From a checkpoint of a small image classifier.
Model: 14.1M parameters, norm batchnorm, depths [2, 3, 4, 2].
Training: batches of 64, held-out accuracy 100%.
Data: trained on abstract colour fields from 500 small random pattern networks, 101725 training examples, 9.1 epochs.
Rows from block 7, named by matrix and row number. Rows with one number belong to one channel. Each number is 128 + 32 x the weight over its row's rms, rounded and kept within 0 to 255. All counts start at 0. Numbers have three digits each. After the name is the row's rms in percent of the matrix's.
# convs0: first 3x3 conv (model.blocks.7.convs.0.weight, 256x256x3x3), inputs 40-49, a 3x3 kernel for each
# convs1: second 3x3 conv (model.blocks.7.convs.1.weight, 256x256x3x3, transposed), outputs 40-49, a 3x3 kernel for each
convs0.12 105:165141157141116124115122142150175144121109172109080117105106114161152130132132144164125109117123084128107106122113134116088089120113099131108086148171118107061128111186159111128116139149115140115120139103140121112140156160131148143156134110113151149184130119133137095118
convs1.12 103:144128148132119108163123148163145224180162180170167151117093077078105091079098114106109133113100089120115129138104082131153115142096106144131158174156187152184167118109136155128150137154133116135114149165147141181199119127160131102109136132146124134094131145087100124099
convs0.13 100:127080064148101065128135123126108125118079095037016046183153158188165153120156139139145101114117084154089071108106111133100111127148172135186224098121098122089043142114118157171127158187126092084114106115118113131128123174147138172174132161177171184126156172150158111143
convs1.13 096:152136087155134116205162153087114140068093085127093131122140149123128134177142189125144126149148186142200149144135119193181161122149126152152160166158163163120104106146220122151204142138180090156114114154167077146120111101097166187134141135134098103120100092083158120136
convs0.14 100:112110143084114119114103110122057090204169030170185099054086113132120118160150124187193111120152208099122165146189151125104130124077130168187098147157100126136144066087155102060127125087110086090100157150126145134134136115096119096073097115093156167157154162163155133142
convs1.14 085:114121139137142152108123152098198145126158188143170185155156156154185136155159138206162111175210127181152149170126125153130145157124139075110053150121099135195158044061095070119106088096137111088110137095159125103110175161183187160177176162176087136103084111088116141111
convs0.15 101:165128117148167135102136133091088120100058093123115131115068106091094048145129098119127089112095096073097124134125121125163133128156120147144092158227141075128097158112097107138122116147114121136126118114120121115120141119146110099092136150193093131191146146200127169132
convs1.15 086:194186149236170130184148142129105080123112118058102110127152147143150156164159148158157120136126100113150126144144163156126177106124162128192166126118186114133129128143111129117061106104073089108083092100051101105087088131133099127111105121065081080060114099096105149154
convs0.16 093:149141173181138152158130160100118066140108091124079115130104097144142105205202168163165151159181158151158154065073091109137149112137097110147099137108097116073094101146101084141067106151080134152181122139148148164175121094122159167195106147160103121127104135124114132133
convs1.16 093:144120159109131132119113146133104115140096089161111093139156213189197193187165179120127129128115145135123107087049082088066043123105077126140148133149141131138114178176179150141152163153132107105152092124110080122145128144120141128129124085110162153148166155116122131119
convs0.17 101:081122151072190191135183189143149123141098061155074065084110115076154160099163215109106128154134092181117091064081141092144136127156149217173137135067097117096133119108102175167158161145128120120128138108126127112124126083106087096130135170114171184188167106111119029033
convs1.17 113:118131140097076095156127124131113100114098080081084136128139130148113119178129175142139093154146167140137125062131126111095099105090057164128091128120078103103099153120137154078110169144141127172139111142143133140129148162197123217180169199132148188128133127137102160168
convs0.18 098:088074133067057099040039099135168129216212138187103078160165110120101085153112125150117130111121093154169125147100098118096131123068112172106141132113102148146115140125194112125157172153127088122124119133118091102104180138093091053110111096206076086094099119090105127084
convs1.18 101:120105091152165166129155121146150123116137139111128174151119121178151126146156158095074074107101116092124147084112092099155123106155092049129125140162164121155083141159121142155153112142146141172165172158173221173189102164137129139123116122082104102098095118105089096106
convs0.19 098:128101103145120102153136142099086103129052103103066091090067147128118150098114159121125140084155157090141142151140062128161116125179099154115087119145105117133111160206226227198216168127143134131122116109097156150091113115108074089108156148107102098050120080099131092106
convs1.19 091:161142160194106114198144136095149130103092123115095078140169152113167173131146165157146174147096135129098149170198168210180215177114162169142131178139121156139131122096054120071059077083063130138125110125108133127108146106145111146181080114108141159176146191161136155129
convs0.20 101:094107136067150125070117132148173141169126152109137128172180171115098112104108091146132115157164144108086119120104124103082098138115085119081128123129089149154146118128125160067120134105049121108101153123127158128140090129152155072133205103080142126130153113105145118109
convs1.20 108:110148139166187156117128136166169147177191101146118106166123150181136125154152107089101146113129155082140144112112095092107143115116118189138125170120160132124134142130118129142147167138130085119083126141089099134079091108126105128094135098154096104120133104143142131147
convs0.21 105:153179165160165177182134196211144123113121130097111136087106126130083127126147116153186178168161157078113153129146135120119123102098130101130135044066103102067072116133150143106108162107067139158144131122112101074096117136101152171100124186146122119075129114094121114122
convs1.21 102:163138134151122093117118134139104166108116126091141160102107126126128116133154174116128132102095116141132151103110132119098137155117125121127165133125114130129114101099140104073073126070065141117125140111131155140174162132170114139151059080141097154156110131146093138134
convs0.22 103:135147157117163134142163117146104092138091123109096106137105089134129109174137142163174119139176124144153152107133117123120124109129117080128159121125158109113154160145103151154114133136128139141111127126097150150121103111093141100061112083064084099151098140179106096128
convs1.22 101:092141127084102064131162128121128160118127137098112118143103098162121110155120133127124102130089100136123149116042086101060062151161167134146135138154135113109114075113160078139168089155186163114150177122109168111142155159158154147147127141105156125098121109090144113126
convs0.23 100:106126129086081082104117123203177163155116171161173158145136082144138066156132065122125141110130138129124119159171181199255217144213206138155162155128154109112145007074063032077080073085065113112113120121116101113117160159138152165153108139175166169147160164177115153146
convs1.23 103:114102127131130130145164170143140121137149132150161143199188155184167158170170161147134132138156158179156162103072074117097087055109143131155122156185140155156121111094138121070110140096131165150120110136133093137109083081091100114102115113146131117145152148171143136159
convs0.24 104:158145113129135101144124129122114140180160133096066096116091057167154066175118080088099114134209108119186179141131113062065083065058108124034035255228057139243184094132174081068080094056065165148119135122119119108107138120093100120104103058061073071095144186161114169174
convs1.24 104:131106092124111096144094130151117128110080096141128119152163163126115141087085078164172173162212189134154147126106091110132101186184184177237226106203177120177180163156128114104098115116129099112133121082138133103070131145178114147162159151174077074120134090120104132168
convs0.25 098:160168207137154162095073115171120136143069097114082127124132139148141119127109141133142098147183165181185165153149142161126125120128130120126129129113145109121163186148115185177182189185179137128129131135156165143153181152149145114104118114118113155095084163133101117080
convs1.25 107:150163125181187187126173136099099103125148126107163119151171186189170199148129123133155131122137160080129133074160118107127155072156100186137124163133107174144169097126116081120082098114067112070094095088133084093135096071100089111098089117135149110110154120125138123130
convs0.26 097:088085129093061124083064102178160158135165172152147139121162134151146113120146134124092080096080094092079096139121084158127111151143134126091119090052084100023061165168193203171203174158198136123119139119127115091118186146116245171092191138116140172141140164136111124147
convs1.26 098:117125146118113158133168150113169146133127169122150152108118139128108147084100111144139150139158130152140162176123088178130146162104136050076106069103109110148137133174178122140162166152150114186159134187151113150124094088083092074054068019053129153134149173146141170169
convs0.27 103:147125121137120134128126127201141111121086067104043043169163158154095116076066106148099102106091086135117117145090115147156119145192133221195214109039089109100107149138052189194100126188141154156149124135158126133157141087098113122076089160061120088096131106107131109121
convs1.27 103:140075060116140066143138108110098092137146138147179094112105109162154158161107155111117104141104164153163151133109149108153167087129146169158125183169120155093042139131135139137093103124149167177146120124160077082134163138133163156116117104049131132108158154152102145132
convs0.28 097:127079077126099093128087111105215182092235237102207145124187161133157162125132134107123097093104100109152123114114126102129128121116106185142201130101179154116180130132114126147122112131107118136166095117154120126158090099105068101109088095070123110148141094129117116127
convs1.28 104:097102096115134119084107122156153159210173184190174177113132118117153097145110082124159164162170171129126132130119127122112130139129137057115114102107091097106080106129129113134122122131159134146114145174172122163157135167155115144146104134103115124109102108099089112096
convs0.29 096:132156139134113088146134091096140130163167114121152169083094052116101070139130088158141177090118124157103119134123097122096130109084092158153143121095122132106149103092124123110090142110068114109100134100088143149152122140145136129089147125061127091107142158162057090166
convs1.29 097:132178176112194162087158118157181136161185143157175116134139121131140142132102128129120126109129134143188157140127097098113100120138123094125139102165154129117163144139143112115155131156180149122143087117108096082090094106117110125124113157165186195159125156137186255221
convs0.30 102:114103152104115147097148146122183142114179155113074114158159159098128113113157141170115125160151108162176167101099087105116084123117086105116114096090080117134129154159178125148160082120113108101127116102116136100130143092093109116083187157143136076063142146070141123140
convs1.30 104:080108118135129124111139149143152159110116127126128149177175164118150122164124149062127127114089126118131156102084094095155113086111082146164151143158173137144124082096116117187204128199179043067046084076070109106062100092105102115106075099079160175170147186172159150108
convs0.31 101:107089104124080070116122084154128142096111194115117146097151165116124152108103124112162141141181148165153150112136131148146145103127148130116136131141110136150147212196197161150167131216198145148153121130134155168158093129139073151168084149179105120138109120112160117131
convs1.31 096:139083076097080081100058087174128116174122088148124118155159147140159142141134118165171233111161187166145192170159106141110087110115114160179184130132151147113126093091083055076062044051063109151158108134136107153134168143154142126154157179180125091126106078098130082107
convs0.32 095:079122146085095121108161181128079092115102143088108102213181178169135106175182227134148130140157160122087129097096116119064121108092075136121121130130135138099059134189184102142123184120111137151150114145127087136118115132114151180128130158117124126112147141164154134102
convs1.32 094:128142138136112131114129126176168176139163221086159154131103126129118070187138142141152157123195144168180148138100098122107117085121096148143167137162158150162143118117102089048111069043075120117175102087125091082086119119112144139129154141162166174151149174156164176183
convs0.33 100:121127127108141139121135122106102019144140029165120101148127091122131123169123167120143135108136148101100097119127131131128120126111115126113153133117108126143128136166161124169174104094101144161126170164123136113083134137113181117072184148121137171084160184116178195189
convs1.33 104:121126122147169131142121078098109072136103111151141076113121097097110077121102099084055119081053095069083067126155137169156157141111131119094124131098126124066124098098116100071094155100126150107086168151146174121139131123121132100102124092101054032068052014048082000055
convs0.34 098:095120148099119120111113144084020039058001029038018063151151163137163123135182159151121087153081104124139145134114146149140147108138134178129093073070104075081120180110136151140162058100138126130147134157155110122113109104083087098076128127101106073082104056095127112148
convs1.34 093:141132120136134128155126126094097116042055104083055104094117111105081109076059064166155137146136109183134122120121095170154119149164100090104098099129084106080059158152103187182129143178115126112097097152096152141110143155126145130152119114111121119152118152119148110146
convs0.35 104:155163158141123139105093110153150138078106143097060155141122157144108112102071104155093158117068102160117153102122130114126130121129107196160127201112098162042081131067070182118053174150101124125092123119102097109110118117107188135077166151116096131143082111106128132148
convs1.35 095:128119159111084098154159148144166183155141172145119139090099083120143125110130149142176142115148146103108088091095144089099114118115165102096103144117140139134112100060071127065061124089098112118105108165150163139144132140174103114127093131173139190123195144131132124089
convs0.36 101:093078102055040082093088128111122193102080109135123146100102070103095124094067146098117089074141086083119089143133123170134159148152174133154107098120141146156149168202136171202181160148131113106139124102117143144154141184124138163143171168104128112133135128136134115172
convs1.36 101:123130152153158155135141144080131120107132139085105076156093106127137089135147166146175153176187211168239183069068088078093108126119133138145135135130117124107120144168177148125140140096120100114082107126083131101097126141116133175118118131076138123124160113143121112129
convs0.37 106:148126153125126149128105123156139132118102097165114125137145142125117148087094125137135150128055106153126117116125119091108102123116118074150072132077092182115128140136119124138143120097191122139117084118133124135136087063140141145110179153090087131151122131126136140117
convs1.37 111:116113119128103121134096112129114097095084098137100175114159140125147135152199147113092116124141129137096102101116077108107127127099138190176150097128139063009092127083099127112105095091134086151145116113197150158129089085071113105079132150106125132084137174138121128107
convs0.38 104:098110118144088110116132160144096185100120169133148115128161174135186175101146140119135141090120120084101172067228183085185225117092111184177096113150142134125224110133097103128153116114111127134126141134112156138140090175222066078187033000069138115095135164096079157180
convs1.38 108:144157092136136137133122123083089142064077077096077083170190181192181153159159155095154150135160167125169176176162173171214169190135162174188143121111087117063069147114081137065076150086083093132167126123168093092148121162100153148104169157171101087135150183091131150144
convs0.39 098:109098169128120182176177162128086112175193174142156156097124148135150158182122129092088090101127070080102116118094110084079077068071073163149181155098121112117134108096100101100109091046056102089092134100110126120090188115083140104095113048060140105126141117135169159136
convs1.39 100:161133136152160152139171143176170158148160151115159185159124114119110117117104128140089093138134138170144124116073083135096087141125120091101118152147148157151166072063080092086076088070048177135148165129103186162124109106092124119127116083101129106127156166175135162164
convs0.40 097:090100074101108081108096101133146122155173147162148137084122151111133122122103099143121101114082107091082092112092120120096103148137136185109130140097078186146135119102143166124131130129130105106096117107097121087101116115100157108113163164126163126149174113154202168140
convs1.40 101:109091108123108141125146119138131119125166159107137144108133188137111176135107188138131118104120156128147139146109133112072069119078104132135156129146118136144114123165137208208163175164140129144117127144122093105093118109115139108107090093108120120121128104111101119100
convs0.41 098:135142190090068135106103141199164186070080161103091113147167153163133132195157111152101095114114104076104092129175141128128141145133136130124147099120156102118161115166154080104121099085119124137138113102130087101141149196223052084149120106164189183152109115116121082117
convs1.41 098:174103073174125114185150156075098084102105112099059016115100135091109117090131120126129075173156120164167158152089120116096108177142172145154122138122102157152152130129145151119112152105139131143141117115116117133172055075036119154109094111081117095034127116088098105102
convs0.42 101:072074107065079123120149162169134143133144104121185130157161139148122128144126091136098127095094167151194173123094130180179157115122139078100078055084130111191193161119088145146057123082055174174156153130122119128111136162083151096051162135116118079153061051134087088149
convs1.42 101:094097142125145153137192147087087119062026092091097148117119120152100135152135151161154160191210199207139197135130126165162136123125130130080087106052073102047030159173176180165183139139169136169166128193162083147142079089098081100135113157164125131104168121142101119088
convs0.43 100:123088130164115159221174188104086138112147139126134139119139195153115161167148165107054071165122059154131065128098108172126121167113120032034077028011076067087092139173168121151154165171196116123123107122139081093109138142156128111130079119128172172178116119162119130148
convs1.43 104:106119190119144207145114157099112135118118135112133146171122153154183181151183175201197202165169157188179132136095140094115182052145152096089149119078130185115138077122086133129104117144134104091054125100080070087043122124134160143165179167198109078086089073107127093126
convs0.44 099:077070086098118110109164155134139073072231186131129120086080028093188066137177112136131187166097164144153180120118124108096133087122112148072121097063069077087132179125064132164076132172075127135124112128145091100095155160141146130193138115141059105118103121114117144093
convs1.44 092:174141152189183144165217164108084092123079117144146170113106139155110123120106131056060086099088102074098122111142101126118118131108069076054110122088080164096099130146173130176202125167206098138129139194218164192224100107107085126130061092116180111173135114153157100137
convs0.45 099:142106096137090137136118145205155120164139071160132027090087100098111099084079086124119111074085105081077103065102095097093094146132135076095053097112031104064038108110103099112124084143139144124125119111141128126146135129048102117048129095097129086090120087101108087134
convs1.45 093:058080126063068129098134168125114076099085069137113088107120110120112123100123092128145135144147151122142084143133170155129151131073143138114111115101126093154192134091103142110105135090130122128127122157101136105106156179167135147140168132094098154159073130158096123140